Weights of a small autoregressive pixel model.
Model: 4.92M parameters, arch transformer_decoder, width 256, layers 6.
Training: nadamw at rate 0.0013, 13200 steps, batches of 128.
Data: trained on close-ups of made-up surfaces with and without defects, 203450 training examples, 8.3 epochs.
Rows from block 3 of a small autoregressive pixel model, named by matrix and row number. Rows with one number belong to one neuron. Each number is 128 + 32 x the weight over its row's rms, rounded and kept within 0 to 255. All counts start at 0. Numbers have three digits each.
After each neuron's rows are labels from the 100 images, of 14976, where the neuron reaches its highest value: "responds to" is what is common among them. Only what is clearly more common there than usual is listed. The data: close-ups of made-up surfaces with and without defects.
# fc1: MLP up (model.blocks.3.mlp.fc1.weight, 1024x256), inputs 192-255
# fc2: MLP down (model.blocks.3.mlp.fc2.weight, 256x1024, transposed), outputs 192-255

fc1.161:164119074144153097116134153109115149127102141138136148106169167080114139125067158135126170068114094174144090094100128146163098163098113172129134107039197098145159093129128132158137135138117099
fc2.161:159093147076096098124113160101069123115119045123126141150137164145132090150086136134097162104117112173152125115113147138148088141132141157133154084119132147211086206084130133127158130149112130
responds to: carpet; woven cloth

fc1.0:160117104146101153127157140110123117057086139134160138121053160126174156064141115111076149152091107192164119117185160138070128159163108103107078162068127098120131169149131109104163151165150126
fc2.0:123066166116177090124140067127149131126137188103109138091159151149121097105100105141167108139118153137080120136089088106163098151149160133102168139184093091120178076137074112130112089092140157
responds to: crack; specks; woven cloth

fc1.722:141108153167161092162198100107153083125170119184186127097111109129183096177133095175152130141127093134110150110153127139084133084108122170167133082121104160156124144156127072159088176103088112
fc2.722:145135221161146136123099123112198169121133117132152159115091147138143162115114141122091100197166090103095128105157143119099031095069088109091200165184070165159090102119140138096075117133119121
responds to: specks; circuit traces; brushed metal

fc1.440:156156117142139057142081133118158080153188209079134160147143141157187099107079087097134162096105136096179122096138148099097204140091099108093137045092092091158116187157054080093147118129114144
fc2.440:144152153094140130140121132150168137173153176087123125144181117137164129177083117129153086095144116137127137170085106093136175136088137167041099141137075178126141156191127158159159154141116122
responds to: carpet; woven cloth

fc1.169:162093112159082127094092121157090135111117156122148114090167209108159100092060091130150173075098175170157148160121199102136147185083142114128110194094119110069107113144100128112125111194126095
fc2.169:106149136089142112172126135111159119123119071158128122129156104099110127179124102096123140116149157097130100123133097133083138077167124128082074130135068108215161078102155115128094141167160120
responds to: specks; wire mesh

fc1.246:139212051135144107092114094148124104104171168154176154050112139098091128081114171125106168111094127112130142140090207170111128147169163148125126147160165166165091133170178119118156103107116102
fc2.246:166132136117161120151107123154083138106110122140137096170108087137166059089170089103072171119111157115127120074119188123146144090124137127107136164144119112136085151164110083082093097105115135
responds to: specks; crack; brushed metal

fc1.77:202106092138122130150174163163164083200154082110202128114069131151137104128077147163166123052118131133098151069135136183111109179168109159141158143128093103116097157107123081148095144130165075
fc2.77:029119169130115073097104202081065137145160076134051147162151127174103133151148153116066096104179147090185133150131171149118067099159123129110133131108114146108140110081161151147085106131131187
responds to: specks; wire mesh; crack

fc1.586:115109110128139095081136139121187138145139114144131102150086157159128124174127102078123168101165119098183102132134100094091141152159168088097115124120162098106123089199129137136133068169196137
fc2.586:102060163155101131109110122123144170149148130121120140054153133131114089148105143168100122212119149104103132115075099135126133114111158132104136146141067108108120142123157109159107072062090136
responds to: woven cloth

fc1.577:168129134150069095139091095128175115134156108123100081145082159169175166049106143119096204146113127142126150100127132085155118173171079107138140171138124157111095108138159157129202149159131073
fc2.577:061182150118111146080115083143040084119188205122148119147115115142096139122087112137169106133122124095042141191046124118188134076106187117102104118117114119094143178204099106176069122110117145
responds to: wood

fc1.512:127191040128145111117128115119085125092149173167117112109134169152140171127132137111110147094108098148109126164105105122165126136139140124102159114119126165146137183159194124119167123159102105
fc2.512:123136227121143151138097169109110070135143136187124128123147109176119086165191102143076163091124101083119093074141166145143111129115129047132196097158101164129129160082127131124122055139090167
responds to: brushed metal; circuit traces

fc1.487:161150116169130089133110135122151132141063155135185129154112101130104147085147154141085090077090174168153126141114187094084120144094151164202161055053095141102094171170159148108160114141141137
fc2.487:147161142136157156144103142151139163127037123124120099113144067174124120169090139163135137088214131108135146098105127149074139172159104122175109103077167135153130185196213171089149127143141094
responds to: leather; scratch

fc1.273:058099133140118109075168148091095136148120146103157104069163181151156118181128136147136127121082098091156121104102089110112120134068182211142132102163088111117085116155078063166163143087110127
fc2.273:101115169161167127166107185098100107125194137130155126103042178111122157110144137077079099097167105100146129173148140153155112152125109154125110163087141123161119134155079132116114109165137114
responds to: hole

fc1.20:176065101156113146131122122161139126126125157136186127061160177124153116147079122128111171091072140142119094099173197088077114155150123110139085160118098097111107154110133115105113121101140149
fc2.20:153116101154108134126145143102087140183138142111105175082122160135126155114072136137068199145080105138098134099127181142074115145179141113085105185107103075140098125089104103104118138132118145
responds to: hole; wire mesh

fc1.652:172132098240126114152139163102114060123118130130138133096089150144181132124130117177089176164117121220091152163153177075117129163103032179126149125114149102096090124112108080080130171157125146
fc2.652:165152069132126136161143108182119145105097094101127156185173125162150136183172157140102135135130167126121157115079168097127138127172120123127066177118120184075131084121150126105096133157097057
responds to: circuit traces; brushed metal; crack

fc1.761:163135154174147075114159139129089094115164097114094091121114137134127096108148092092169164120015134138137124147144152144147145109123140112124152103094195101138119126120113163118082111131097183
fc2.761:146135095144109111160181073057095166177164098183165182146118101110159170107122117153093104179140130153165092140141118171053115174146107127170142160127072106125122103132108193099128167101145133
responds to: bright spot; wire mesh

fc1.185:166119117169097142097098122181129139149135184044188134071212168093139133087146078136159186094142160166173144143119098096140108171100114103170181150160166162058100149143080125139147118135128124
fc2.185:145151171137160193191093066180188165173097106081116073150077133153121158165074159099118128123165102144120130114153152139079113179159136118117087146093151076176116140153128132118116132159141136
responds to: hole; crack; woven cloth

fc1.527:144098095143067153132121166121150051131149152138131128074101118145123163113129151104143150167154118130158154107150110122093091163178161134112153080108154109172078074121145023152117112100176128
fc2.527:135156185130147158127136158162108151128098101090118166104083076134123096086155106105090115125140060121081144154126155133059079118145121146074146119109119147155139182173131175137153158162139146
responds to: leather; stain; circuit traces

fc1.55:092141142167115089091120139144096110149138105108107127156137130160201114164123072250170086159100093185119186108136105153170173175111134127164138104101095145079125100149147128135138098110107092
fc2.55:203176155130137129132211115134143162124117102125082149086082080155085122147093137166150136062152161127168120055141163168103117143186092136136141141102152113140057150122160162136121092138141143
responds to: tiles

fc1.250:143185166145096100152124133148097063128178181111139144141141127140163100114065129144136103090142140125090181123077170092120155130130088160134206146151124153118123137221138149136134109171094103
fc2.250:128148191143117109119136158153123137131108154135104102151151094156152064114116134111128099072154125121105153122018131097127111125136103101081086159120119192100171141224159222121181147143109120
responds to: carpet; woven cloth

fc1.422:129111092173109156119184157139121178141113097115182170113073114127120171136149146127097126156094121166139139138161114121188120140107152094204132141102150125131134124111123134198128116090152090
fc2.422:108143139120103097131113133182109182136095151108116100085099118134105179111150117111140136162157119136079159138066073120154162102147154105113078160127085186106186109150110137144156133077132121
responds to: crack; leather; wood

fc1.68:126079111154101060123129152134126125080136110180121108213093177122162143104104110099109122139087135150144126117129132177126112112107112071102178112108162083157121078158123143116145109114123087
fc2.68:089122140154088113122129135149025136119118153133166103122111151131163111110126098134118116154086115166149129225091113105119126151157154109016103136143166177106159123164092143163145159139126107
responds to: stain; carpet; circuit traces

fc1.307:142096150157052134106166124141161067117138115100150114125121150108177129146156085101158105173079138173149115059115136129122154167111120134113108134132130070090155154130139106127136130144192136
fc2.307:132058116142099165105192094150192138109157127105094144120178086114162121118198102118124133130103127110124138079108163150125122130160128118130130141157099099118130130128110086147129111102188107
responds to: specks; woven cloth; carpet

fc1.464:142100077163119143111141116173147112077122132148129140186098134110195176157111128099130142122121120104167131097170116072038140119121114136125206090075182134087144159179139144134075139122168139
fc2.464:096119132115177192128153145140110136180148217128102139089142096121158146158146222173105121156117155112105138184136144120154139124053119124096137139076137077109110160167147114066124123109099156
responds to: bright spot; leather; carpet

fc1.301:111136146162123084131142148130102129087147150141161132089073164144125126169091102140141127159096158205093138159139141126127124115112121073120200113140077129126086094118174110150070146104131130
fc2.301:148118091137165088184113106122137119180129125170136175145159140118116146129155084150087128184124138135197091108110113161138120135146123141146097117144111173148098103070125122084119153096135137
responds to: tiles; hole

fc1.312:147126085149122132083100122119135163167140137068180102094172150129111136143086079083168135069118099143124126083095141084129091115171154097122143160155096048060112131134123126116183149132135181
fc2.312:155155125146088188125094109169088121150111133054170106093089171106080175129066119091104235121130065144129132160120163113116120201166159096090122138117164062138122171141074118150074093155133135
responds to: hole

fc1.176:139166132135130123141153153134122151100167106133159134117104159160158099127099102139150192091114094178048176166151089109113113161110096155128156131043157101172120113114134176144062148149095148
fc2.176:113146115100234120116123147165143197102152151110181065118108122114139105125133095138134106102178120149111176112097108078104186115103061098093055135103140142165156172143142121107168136171096096
responds to: wood

fc1.420:120202129128117112154113122100140088146139136129140097106161147143147165182120144096135146095179121130104167150098069096163158131093132155159168138174086089126163112156087135188111101156145135
fc2.420:116119151092161114140134095157133212140135105197086120118192143171142101121119111122154072082176102111133157080117088132135190139157158157097159128166103131137165113106097129151150072112120143
responds to: wood

fc1.336:174185058132069134135157115211114099093131132078119085151165160097132155071120105179129164090076085142137159079155202113176156139116058143120144147116098136114120153119123187122157149116161109
fc2.336:071132097142131193112042155122094083101079137147085097096123134130166118154104181097129177160103112092119125145079101102207197123121202173143108112135146096122159176172103111168079070111111152
responds to: stone; tiles

fc1.671:136132092192096141086117148155119110122149092150151129151068135091159122085087120154115085102092140161147095097152101189116137149106095136168126120116117092112095099130164121119142167151198044
fc2.671:085148105093133157134143130165111171134104121141112104150143112104094099137105206093111072083155168109152101128121083150195109097184142105162078131100122139126106170137160156128157108140202076
responds to: carpet

fc1.260:114110081133139113145150117051124134105177171164148176107133195093157156168097140070126116117084200096150108152156163120116174123137191138126149123138142110147127111141090156145174102143145149
fc2.260:210106154164154160104225101184166191132088112148109194158103057140098106111126147188111046132099102098164124107174154151083081166134122142088125151067141153129115143143131190075144148153117140
responds to: stone; wire mesh

fc1.504:171106130121057179130127172119119089163142089162193105130117166113138120109133093170123199120077210095093173155198135168149167107103183147130153109120147099116174090169122138130131108155156132
fc2.504:082137127069196056128124152118182200115159120185107143164103103149126126118142168098127107101156092113096132167121098092076045123113090144161093098120122158125135142133184136141170164112128175
responds to: wire mesh

fc1.753:169137099134149133140065132081153105118188213114156127158131149112096134137119093123178135124048112139098148171153135139115113135146169163154132155110172088097086118146102116106124145142115110
fc2.753:161139089072200140129163118119176112082136112109075102145187109101150118132181152146070097135109135121143153141183201155130157108136106144127127137101114119129105160129133084114113100117146100
responds to: specks; wire mesh

fc1.541:113143138144080106130155122191179117112145165170144119188077103171163163093090107095185106138181129151086109133174096110095134139144147073148123088114140143136096085185118127131119038184241145
fc2.541:125105154138121109152076102088096173113106134113084130086110147198149073155080143156063131115197140148134117113119116151129128127157066121158159113129084139148099186102121135109102080145138124
responds to: woven cloth; stain

fc1.755:142127111151152103084110205162095137143132126108112143101148094129132119150148090185176130144122142147113198155102147111150156169094117083210158083093096120069139135123125118086135121117124106
fc2.755:196141144101099147122138044147146150082070102117087129125162097161098148161042096188183153054148157128115089067179171096076100117124111131106130132092188106134130118100158134155138121140122121
responds to: wood

fc1.65:147093126128143134100129144146152119153177122124111166179059130116120163129114063148176144115129114136120206125119089093098148175174134122110100121092139078079135074123180150128146169095134171
fc2.65:153151160157093156130127131159139164118119131148140127177110106169105072074123130087155136093114140139122137178154141080156022086132076149095081133173161090141157107139109111139128125192111142
responds to: wire mesh

fc1.113:098140094153149074125199147090112145129120108188142137153107143121127195136172148147131139077143063148128151144125119147119133195093091098163111131117144106092105107141174171116148126124131150
fc2.113:163113143173142195172154129093086118122145156149130115131137089074141133143118117119180085080097156155128138145154171143156126156105122088140113077139122112143077101103100120188069119145141143
responds to: scratch; leather; circuit traces

fc1.59:149199134156156130078115180186165132082136132131114185192126113087126159110079116145130148086125160149192204131126146118141116105143118099135077085121048066162107147123164115156143144194144132
fc2.59:143117156098084133146106060149113069115181065045099104152152133111181087118175081143103144153083125175129151134132139160148206118121096125147148150104119144107114162082119096131075128117096086
responds to: bright spot; wood

fc1.526:130097052157157089095139157173090091144123143122102113110143140047152135170117043131142160175093082130130102157143186177160145112047136126128176137119110171142127134183116128111150131133173086
fc2.526:133133157100159135137144112160135135113122140147145109185121136115162206108110149063155150165076137090084141123191152099099095078065105118106139109142092099144133144152105142088165150127128117
responds to: stone; wire mesh

fc1.171:164136109157118099087170132192141091092119099113172162103140138136133090118091096125139164148117160199125166141146137120116110163157140149166074084091129119113116145154098132105126114128112133
fc2.171:096113138221107148144122134108156082159129177117147071098061186140124187140150186155117150111148103121162154135138214152111118139128121095123175083099169081123123139192146127137101088123161162
responds to: crack; brushed metal

fc1.578:150154152140120126088168198158069114109169172077153096161165121115107118051140122136140143067095092094142188120192136076132078132148149145139164173105169144107165163143127156091138127135120096
fc2.578:118117145156170132078118139107039088111149143148086109099155140138114132094080147199118125161102116118170138173126133082209117126128075162156133169122108132100116163132118133147138149123104090
responds to: brushed metal; woven cloth

fc1.296:127121120149107100116126209102135100135152151157155140158138122105132137136149136146177198163088136130143164128136130128183153157098172105158134121142172074133116131116126087212129090134125133
fc2.296:157149166132085174146117111163161132118113124078155170143126108098143052130104077161108137130128114144158119088128100172109085127098042122141177134101130131158068159129088157112170124127111135
responds to: tiles; wood

fc1.56:170105141161136130153185100113155123157138108093130086107146134143186146113128095133134164155105130104121121065102198154101102171130064181120103122151118147088148080182072156140134116107181118
fc2.56:110117097114116144139115138108167159132099111130106146074121135108153136109140117069119172134152113136117142192106125110021115154157161124082075160159154103178120108093118118144151051160189159
responds to: dent; woven cloth; brushed metal

fc1.159:111156108145136138143112086119221095129146124136127155146085112114120144145108062133077146104165040148119143149104141131105218158119119118184154132102161086122089146157136129189110146111140112
fc2.159:182124125131162168120078108152117186101128120088192065095117196126127079084056126086136146157099120178091131101129100097116110135148131123077132143124148038127159118140083142146090172134136129
responds to: circuit traces; bright spot; stain

fc1.364:183136136152108120137090109151175088109122173105148140109124133104129185098067136140132109142125096172083104181127093157218152159136110157147123109050095107142162150173129091105183120101162132
fc2.364:129080158127145255111132061155075128126099106125140092108160110170160134137154066123097156125107168148124085095076168114108130132137146136099131147179112157066137140123113108111122111137109162
responds to: leather

fc1.249:177106073130074090119123137112129135119106177117120157157076111092168120090143090113095156126102118162188127160142096088112141113108090129131136113074136132130081119140097138136179131167142146
fc2.249:157148110159112151155113081146159182141140082141151128155092159141113168133138102105095129067160085114118142127185238129175146092142125161118109143148152132152134114123122131146081133153180153
responds to: scratch; leather

fc1.593:140125099123100122115157074112114098077133140150142139139078140146155159188142109164101147175116138149110174109153121103112114189168115130140155135113172110142112070165129091136133087143150136
fc2.593:145146125086155177143061133160157144134112078152143144091082072118131172135140073131190144133140122113078141105127158105172168096071148115150078107126132113159106116159148090109112132207100148
responds to: scratch; circuit traces

fc1.232:162173138100079102136137092153112136117125148161131130079081136117137102165153153186159122131148052092129129120145114142116192204108166136156210085086118150162127166163143132147071098150141111
fc2.232:176105221099115169117128127130114109104152118155104091157091096121100087072160123111141140125065054097123152066136164139155134097102150093087132105129137121133148155157048128167136135150093128
responds to: leather

fc1.624:180202135172124126075130114202087134077146116167118089146113126104144152163094118165165091122117164179089128057145103157172160130099142127168200126113113110091070128143102154119154162154156093
fc2.624:093112140127131145095068120146101103106092092144136131174091127130139073121087163113067138118109113122096085168108074111197137082132161145172139144105147139122109166154158131095051104124161079
responds to: carpet; circuit traces

fc1.741:141115100123118100124136116149117106151078147121172169136114095126126148134146140137137068099129123167178097097195098143028201180147135120156126067080121119091078159156142134088135161129146123
fc2.741:091120166069145153161110097176151122125046153150082131138127074133108147129103181108165133141161134131114095120104146118146136115138135112166144112143099139145088185122164147080141122147125140
responds to: circuit traces

fc1.53:150126056181121139106138089193099099074113161112137120068101164138133168167082119119107164134117071154092157111126143115121164184120130132199146132056138127133162156142105109133140129101142138
fc2.53:191116116168165144106101096198130124124076152059120086077130094174120129079061141149184136121145120178077145156102127119108163116115082125120078162106102165096139148126133148096206166111116117
responds to: leather; scratch

fc1.314:126181140153096130106130171141087086123171200155144130158161115093193119150156085158143124106074174149139218194164105099177110122089154172223126131123110109130144129129123109188102144153137115
fc2.314:115109104157222125093136180122111136113135125113101116091139174128157160118097141151133107169182109122109122120121137165133205175114134147155158152088082093097120093171133131100124120084123155
responds to: wood; scratch

fc1.196:140191089145079092106116073123162151093129169147125154076059137073110147115116157155147180100147082178083158193082115120131120154121154195154123150147169137191116098172130168153147084124137074
fc2.196:109121171089119156089135184093064150084113111149079079120137129133115090132158091123085130159112115127153127077142136101164110077124126057112113087117146121136131191118077142179119097172075174
responds to: wood; specks

fc1.619:164082104140132135061155125146100148112143170143147102124164151115157054107154085083153186117112078148144140152163137105059074203134174115072148175073147102125116094142116157102147079191155158
fc2.619:101082119145068150125063085140132151132132113174118044102134154141164110133141118098069152106180097107067164144106152112142130131201117143021101110130108101130148125106092086130130057133166178
responds to: hole; woven cloth

fc1.89:161090134146052122119137135133109147082114144126150143041134164117132184126094068128098123153077170187132085084067155121174139122144119117177163126109080088132070147102123143119096166130156075
fc2.89:145148131137098118141148113090148182155115116160126150225072139156139089124141089072112139083122129120143119181138097124066164105157126140089133152106191122128143153100113189088173102139151180
responds to: stone; stain

fc1.316:157118119155082167108098123170145121132153146119177160152088115137154159100117161134199130139069157153107146073155107140141150183165096133162139153102068044116118145162099154124133149160187086
fc2.316:149117167129080217107111108185116160151125141146148106152086073117102118119108107112125089114155101145108110124129085156153136141150120109144090148128095080151087132182073211181153123127155117
responds to: leather; scratch

fc1.617:122125123175173098123127095102134055064138129115229104101125115104137112089119098154138134134075156170150129058140132119160117142134121170083143097136119074097119089139142111119140133103155176
fc2.617:136116170113110147158108132178144116116112082085153115069161096113122134071072122171192092093123139163144125098113112128135159124076122144170093128137121175125143101151138161110093150172129077
responds to: dent; wood; bright spot

fc1.282:139145093150163121127155141141131121119172149067149141081141116057139138087154130122132161086110181161155171190134161142127142179101085136172141138083168134100089145132129119195152120143145093
fc2.282:115108083114108153117078058150139157140099137122086085134081169138146178174095147108110189092154177137140135164154110112139160159130131103090099143112160057111110135213102148154163068131145089
responds to: specks; woven cloth; crack

fc1.662:160159136128125094163165119106174153102098082147128147177131111107167145126138087128163121088108162133161144139133166114099137132112112162161173103117138127107139126119144127128123181109120144
fc2.662:142160099112109117131166092173058142120131147119117125102117109045138188117147127132146114125092164153147122090128104148133220123130152111118133123143150098142153070117046136120112142147106119
responds to: wire mesh

fc1.286:142219060204104088175170098125111155117135129128145150083038194077104151146165123114183119143128138141162165153129149179123105145084152182089125119131134124140154140102130103155167128126109135
fc2.286:096132149114140137125115140070076062074130094134121110134168149134152103093145106115058179134121122122125118111173141156086045106125161076129124139139106084135155148116124062122111115120113111
responds to: carpet; woven cloth

fc1.217:095096138162141123159168105081167130149137100090099063122143118101138120115168145161091089120129096137095147163105183143123169142087082076151121151101123144118092112126152118116156106100132115
fc2.217:107138183124116136182099098133068143147135179141165145143117099119159124155043174171156123111158111136095109095104083143126092124121125111189228097118170140053074164119118184136108174083110081
responds to: tiles

fc1.284:170131121143031154088141149190136138073091128067148125107108103121135122072066128129100141111121163113132154118123178091112166165191103146198113137104134148105136112123079117143158139153123055
fc2.284:107083114117088080118119212082122116132144202129102113086129101122155128155117141120122108130095146090107150114136148123104083111105125103123081145114108102137133104119094106143081075072137197
responds to: crack; stone

fc1.644:133103068133148128124089122169100135129122173092140154125157147091121131122116110118151133121066105148095142082130142132158139111143162127148158115063140101173099134131058162146115106123086104
fc2.644:190137106082107166109128135207105205160116164088142126149110085087105165140161092132086120115103105124131128161118141170194173120143132133116103178094099071143122158119119117182110152089107087
responds to: carpet; woven cloth

fc1.117:134150080094083136105115151081128084139141093127110099121158200133151108091133079121148132087128126145181161133148101110137119082157154140118164094114075116109076075154077073107129140154171099
fc2.117:144127180125107158058145161117075147144086131141094190140122152125109105152080106105084149112122118160100130180095084125135126160106099088114084114123094127142146117155091137160135154096109094
responds to: stain; brushed metal; wood

fc1.237:097082141154095148125107149134147101133178134107113156135111151093126154100090109136149065137102102127134165146095153131154140125107172121158198157177144169110077102111167155175089167116139117
fc2.237:108149159119119139158089149205094131149068174148134107141177070108144073185121097166160109086153098166084092122099081121129120135121135112175063152144121156108063143158121146117169192109102083
responds to: circuit traces; scratch

fc1.303:127127089134069112119122140155157117098112137143144114108063097115150146182071129096120179118119114167131118118156125126056196159135128109130124132040157048065100112152098136123108110122177094
fc2.303:153139150146114143121195165142111133135110166123118155063081068060161114096121128166139083156069129176178171129122074130112122152074108117166120095107174108101064140169096126135128165105108109
responds to: wire mesh

fc1.39:177131033160127116091108173161138138113139155121175116158127163150133108076073135117083148063142122114110157113113168087041177158145092132120122125060149117086096127138137152085139115100158155
fc2.39:151122103154155099111123113154111204119119218163077087114084155182183150120125096233117139160125129173116155132074135118149137118136101160077133159124134130062128207132139102100109188074104079
responds to: specks; carpet; woven cloth

fc1.670:172116103171104121101133231124162093115147099170122133151082069085139100160142123121134175094090128153178202163137153129151162216121103151174090093083128093098082135160175117125163097122157158
fc2.670:131131110162155132120105113119092115117144172078099127147136083118145126107076176109137120147099199118115158159103122135111111086140127110119157139101129117128116122130108115118173166127095158
responds to: scratch; woven cloth

fc1.32:134135126165113073051123103143115113145168155078205075124138126099167114131096106102176097098134093124132146112105135111118072164134122111135136191125138045092141100172144143123135106129159129
fc2.32:135122134080084156163111096112154128172105097089139140163131164135107136113133090120093173129153075109192114093144164132161106166147137159120076098114209110177167167141139175146173109149191085
responds to: dent; brushed metal; woven cloth

fc1.453:164090106148095116132142044130173105054129073148130101184091126117153076152140092113112170103141088146135139070145089143121173112133169152142142104126112095134155116162121151156140129151176131
fc2.453:104133071136150134139105118085184185157145104119111143113132130140110197122092164107104151114215101130125114116165157127111113163132151142141119154089111060132145128086093127101136100135149194
responds to: wire mesh; stain

fc1.352:143117096147161160180088118168138162129130101140111081107157117112135109155119120127124210148125113144101112121145149187139175133178076114129143128111136125104092136111110124116174120138146045
fc2.352:145180150127126151144195101153146140122120147163130113153183115130114145167092181124172036141156146105081126095100113126087096084129154129116169144153141113160131146119117127118145144132085142
responds to: dent; bright spot; wood

fc1.502:133143140149104105111095142122114130114134122164162139171135105142091073099163075118138184113102129141137128197173129122122096125123137130105087150129177137077116093164119192076123106205153142
fc2.502:098113142107177075123105112154105058133136161133122084115145112071128132168086157163193142132179160142057134180118103150142177106117123122130138108133090115114159163126147120122128090098107064
responds to: tiles; specks

fc1.486:230143111166050126116159128145141122123088104065127110118137107088160100136121116133134180092113135181129143162131147144068196188130095124158133118105130126111093120092135120130110118173153094
fc2.486:070109116082119105116122171122128162172187169138183128157152103138117159204182124074083097168135142092135121134135120136144153108109160106152113175163074121102127150139096183158120167103128177
responds to: stone

fc1.295:142164080186074170129156137167116136086128138190104101135121190101160102091122105146179146164110109107188181154091151133142134140100083181164086106094131138111117133150119119121147136151152121
fc2.295:091093072150158163104080122130103172138142123201122146120114171148137143073128129096104139171158109078102135154099160144157088092125128137158078146085130102152158114155098138088200101135122169
responds to: carpet; woven cloth

fc1.696:158175074113127144107154144148140163121147180078162180133132157107130127105082145142105110145089162123171183083158098108063138165121166185119178131124170086114080168145103109094110129147160138
fc2.696:091108126089190121167187155112143100185106122091126114135145037117125151172127220139173054163107160113126135134118083130163131139079105099168101072133123138146126148133135142153132151137110108
responds to: wood; crack

fc1.573:104123099128107125116147153131130134097159083179124147110177114100152151105126153113184205071099094152107112139125157098092185161107211135134064072123179127120178153116192076140099113137150103
fc2.573:112074174126157147105123063102162078127123154167114112136134091133136136104130133118135162147158167121116141161076102084061088103154168102085203126145133061126119131139150120123112087086121162
responds to: circuit traces

fc1.387:162110121178167109092117111127170092176106162131106116168120144151113155125085118078146115140127166165096084110103065133126194137068147114162122130099146141042146158142087138122154141167175079
fc2.387:171056189090144155112131088117159134109073095091060116168146154183113105191124139118054121092159154137106099127095106117151121078111117116142150100116114120100078170118107093057119095109163135
responds to: stone; wire mesh; specks

fc1.693:178095128168076137095091132124138131085146137138125108083111174067147077173084077159128160127106119173069147093127151125187185127140094090165099119125105096105060165154130110127141112115156149
fc2.693:129119151119118190118161108172109182084083127100179173088118112084154043081126114145113128123082184168138152122159133081101145152103092182153059116107151130136131124146131147072125146170139134
responds to: dent; wood; circuit traces